{
  "encoder_norm_position": "pre",
  "encoder_inner_norm": false,
  "encoder_kernel_size": 7,
  "latent_channels": 32,
  "decoder_norm": "batchnorm",
  "eps": 1e-08,
  "epochs": 11.1
}
Rows from block 4 of the encoder of a small image VAE, named by matrix and row number. Rows with one number belong to one neuron. Each number is 128 + 32 x the weight over its row's rms, rounded and kept within 0 to 255. All counts start at 0.
After each neuron's rows are labels from the 100 images, of 14976, where the neuron reaches its highest value: "top examples" is what is common among them. Only what is clearly more common there than usual is listed. The data: rendered dice on a table.
# fc1: MLP up (encoder.blocks.4.mlp.fc1.weight, 384x64), inputs 0-63
# fc2: MLP down (encoder.blocks.4.mlp.fc2.weight, 64x384, transposed), outputs 0-63

fc1.132 [113 119 127 143 140 115 118 115 192 126 163  86 195  85 137 178 156 135 167 133 134 155 100  91 105 112 144 141 137 138 187 120 125 119 138 169  85 135  96 107 174 172  97  92  57 133  83 179 146 117 151 151  88 130 123  85 115 163  65 158  90 184  98 128]
fc2.132 [140 153 137  98  97 123 144 147  78  98  80 170  88 166 100  86 110 128  88 118 115  94 143 151 166 144 102 131 138 120  72 119 142 137 109  82 165 117 143 143  81 108 161 157 187  98 175  38 122 104 129 136 192 132 109 166 155  92 147  94 154  74 165 108]
top examples: white die

fc1.16 [104 138 167 133  80 118 137 137  88 167  97 120  99 134 118  93 140 137 116  97 163  74 114 152 201 105  71 125 145 159  99 149 156 127 180 128 130 145  72 206 114 147 137 174 130 111 118 137 147  90 139  82 113 143 128 172 124 180 200 110 194 138 156 115]
fc2.16 [ 87 142 133  95 157 171 115 152 126 152 152  96 171 155 114 132 110 146 148 145  87 140 162 138 121 168 177 156 129  89 136 131 109 140  69 158 171 147 181 129  73  93  82 141 106 161 135  41 156 174 127 148 123 159  83 125 156  93  91 207 101 113 104 137]
top examples: brown die; black die

fc1.363 [152 100 125 116 145 101  91 137 119 154 141 117 110 130 223 165 112 119 116 137 145 130 107  78 160 152 102  98  21 166 136  68 123 122 152  93 130 119 109 101 101 136 131 145 142 101 131 136 173 149 185 154  96 112 110 131 102 151 180 166  59 138  85  99]
fc2.363 [ 99 162 146 117  95 149 163 117 140  81 121 141 148  98  46  96 130 141 119 133  76 119 124 188  77  88 140 160 211  88 126 175 129 117  86 129 125 156 123 162 135 132  86 108 132 155 140 133  79 113  89 130 181 147 128 112 153  96  79 102 191 131 164 163]
top examples: six on top; white die

fc1.103 [105 137 129 120 142 176 161  96 138  99 177 145 156 115 137 137 156 132 134  40 186 150  94 100 140 122 133  86 188 115 146 113  86 180 181 173 153 150 133 146 127 141 163 150 175 110 110 145 127 175  97 144 126 109 185 175 180 181 121 159 185 125 131 123]
fc2.103 [161 152 159 155 120 115 129 181 128 152 106 147 139 170 153 140 143 157 143 228  72 118 159 182 175 166 147 195 114 160 140 160 165 104  86 137 147 140 130 143 163 137  98 107 125 160 161 130 166 118 179 125 165 184 114 110 107 135 153 142 100 170 179 156]
top examples: brown die

fc1.279 [107  91 141 138  83  93  81 132  48 147 149 145 103 144 120 181 118  88 115  94 147  92 118  94 164 130 142 120  81 149 131 106  82 120 124 118  83  97  66 163  82  96  66 137 109 114 138 138  85  62 116 144  88  97 105  93 153 112 150 120 147 111  70  87]
fc2.279 [161 198 138 116 130 160 192 142 184  95  91  98 140 141 145  86 124 178 126 166  80 170 117 185 114 124 115 154 159 109 130 129 182 144 131 131 187 150 162  98 175 169 155 111 168 135 118 108 184 174 141 118 180 170 146 134 107 143 127 149 112 152 180 136]
top examples: six on top; black die

fc1.38 [125 126 166 121 184 169 125 114 128 142 113 152  84  98 122 120 110 125 108 187 140  84 134  87 171  97 163  97  93 150 104 109 175  99  57 160 121 114  87 174 206 157 108 126 111 134 155 122 123  91 159 178 148 178 111 154 198 153 167 125  83 119 133 123]
fc2.38 [143 104 110 156 119 103 108 188 127 146 136 135 164 165 153 168 118 100 137 104 158 161  92 148  50  72 113 175 128 118 134 183  96 210 159 109 156 104 151 157 106  62 125 151 125 165 141 133 120 178 102  95 125 131 111 109  88 113  81 144 196 129 121 106]
top examples: white die

fc1.61 [ 93  95 159 103 132 147 109 141 107  88 143 113 170 130 123 117 168 161 140 135 118 160 139 181  54 152 141  92  86  98 167 108 155 155 149 154 135 153 167 121 159 160 150  72 147 105 143 149 141  51 183 133  87  64 129  96 147 119 129  80  77 125  83  83]
fc2.61 [143 195  96 126 114 103 163 109 156 168 120 164  84 115 126 122  99  91 120 129 124 102 117 104 195 116 106 165 171 166  93 143 102 105 108 113 133 126  94 132 105 112  76 205 109 154 119  92 115 188  95 129 161 194 114 155 114 146 130 177 175 149 171 187]
top examples: six on top; white die

fc1.192 [157 130 124 104  73 143 115 166  99 131  82 108 132 126  90 111 110 138 111  77 102 117 129 121  90 149 117 123 129 128  92 135  85 128  97 131 110 200 148 120  89 150 140 141 118 152 182 148 120  70  72  96 185 130 218 111 102 193 103  77 153 127 186 139]
fc2.192 [ 97 139  81 136 138 112 133 146 124 152 140 146 110 146 205 149 126  53 143 118 112 162  80 104  83 131 143 101 113 145 120 125 122 132 172 118 145 121 166 116 102  99 157 121 160 136  88 143 119 115 100 173 120  66 137  98 141  76 200  61 216 120 136 170]
top examples: six on top

fc1.123 [155 103 171  85 107 151  93 120  67 165  67 162  48 111 111 183 120 151  80 114  98 110 145 129 103 111 115  98 170 132 126 109 123 172  95 153 105 186 160 144 154 125 159 111 170  41 124 121  78 142 108 129 162 111 137 141 147 158 138 157  88 146 113 121]
fc2.123 [ 94 158 118 134  86 100 153 139 131  89 181  65 159 127 144 136 150  76 191 102  99 119  88 111 177 142 153 155 123  80 142 155  92 179 110  81 128 121 124  56  83 125 138 148 130 145 153  94 156  91 160 152  93 169  99 124 134 149 135 129 193 148  94 177]
top examples: white die

fc1.138 [ 62 152 148 122 113 169 106 123 103 166  91 138  74 161 137 138 121 139  93 130  92 169 207 159  92 121 153 130 161 135 110  70 186  62  96 134 198 118  93  88 124 127 101 113 120 157 175 134 129 128 127  93 118 110 144 166 125 129  64 103  77 119 134 120]
fc2.138 [117 184 112  83 168  71 144 111 126 124 119 108 111 145 168 128 149 102 136 148 171 144 103  73 123 110 115 144 138  98 105 181  61 168 141 117  90 143 207 160 111 178 112 128 155 130  87 118 117  72 107 116 136 192  93  92 154 110 192 158 141 133 131  85]
top examples: white die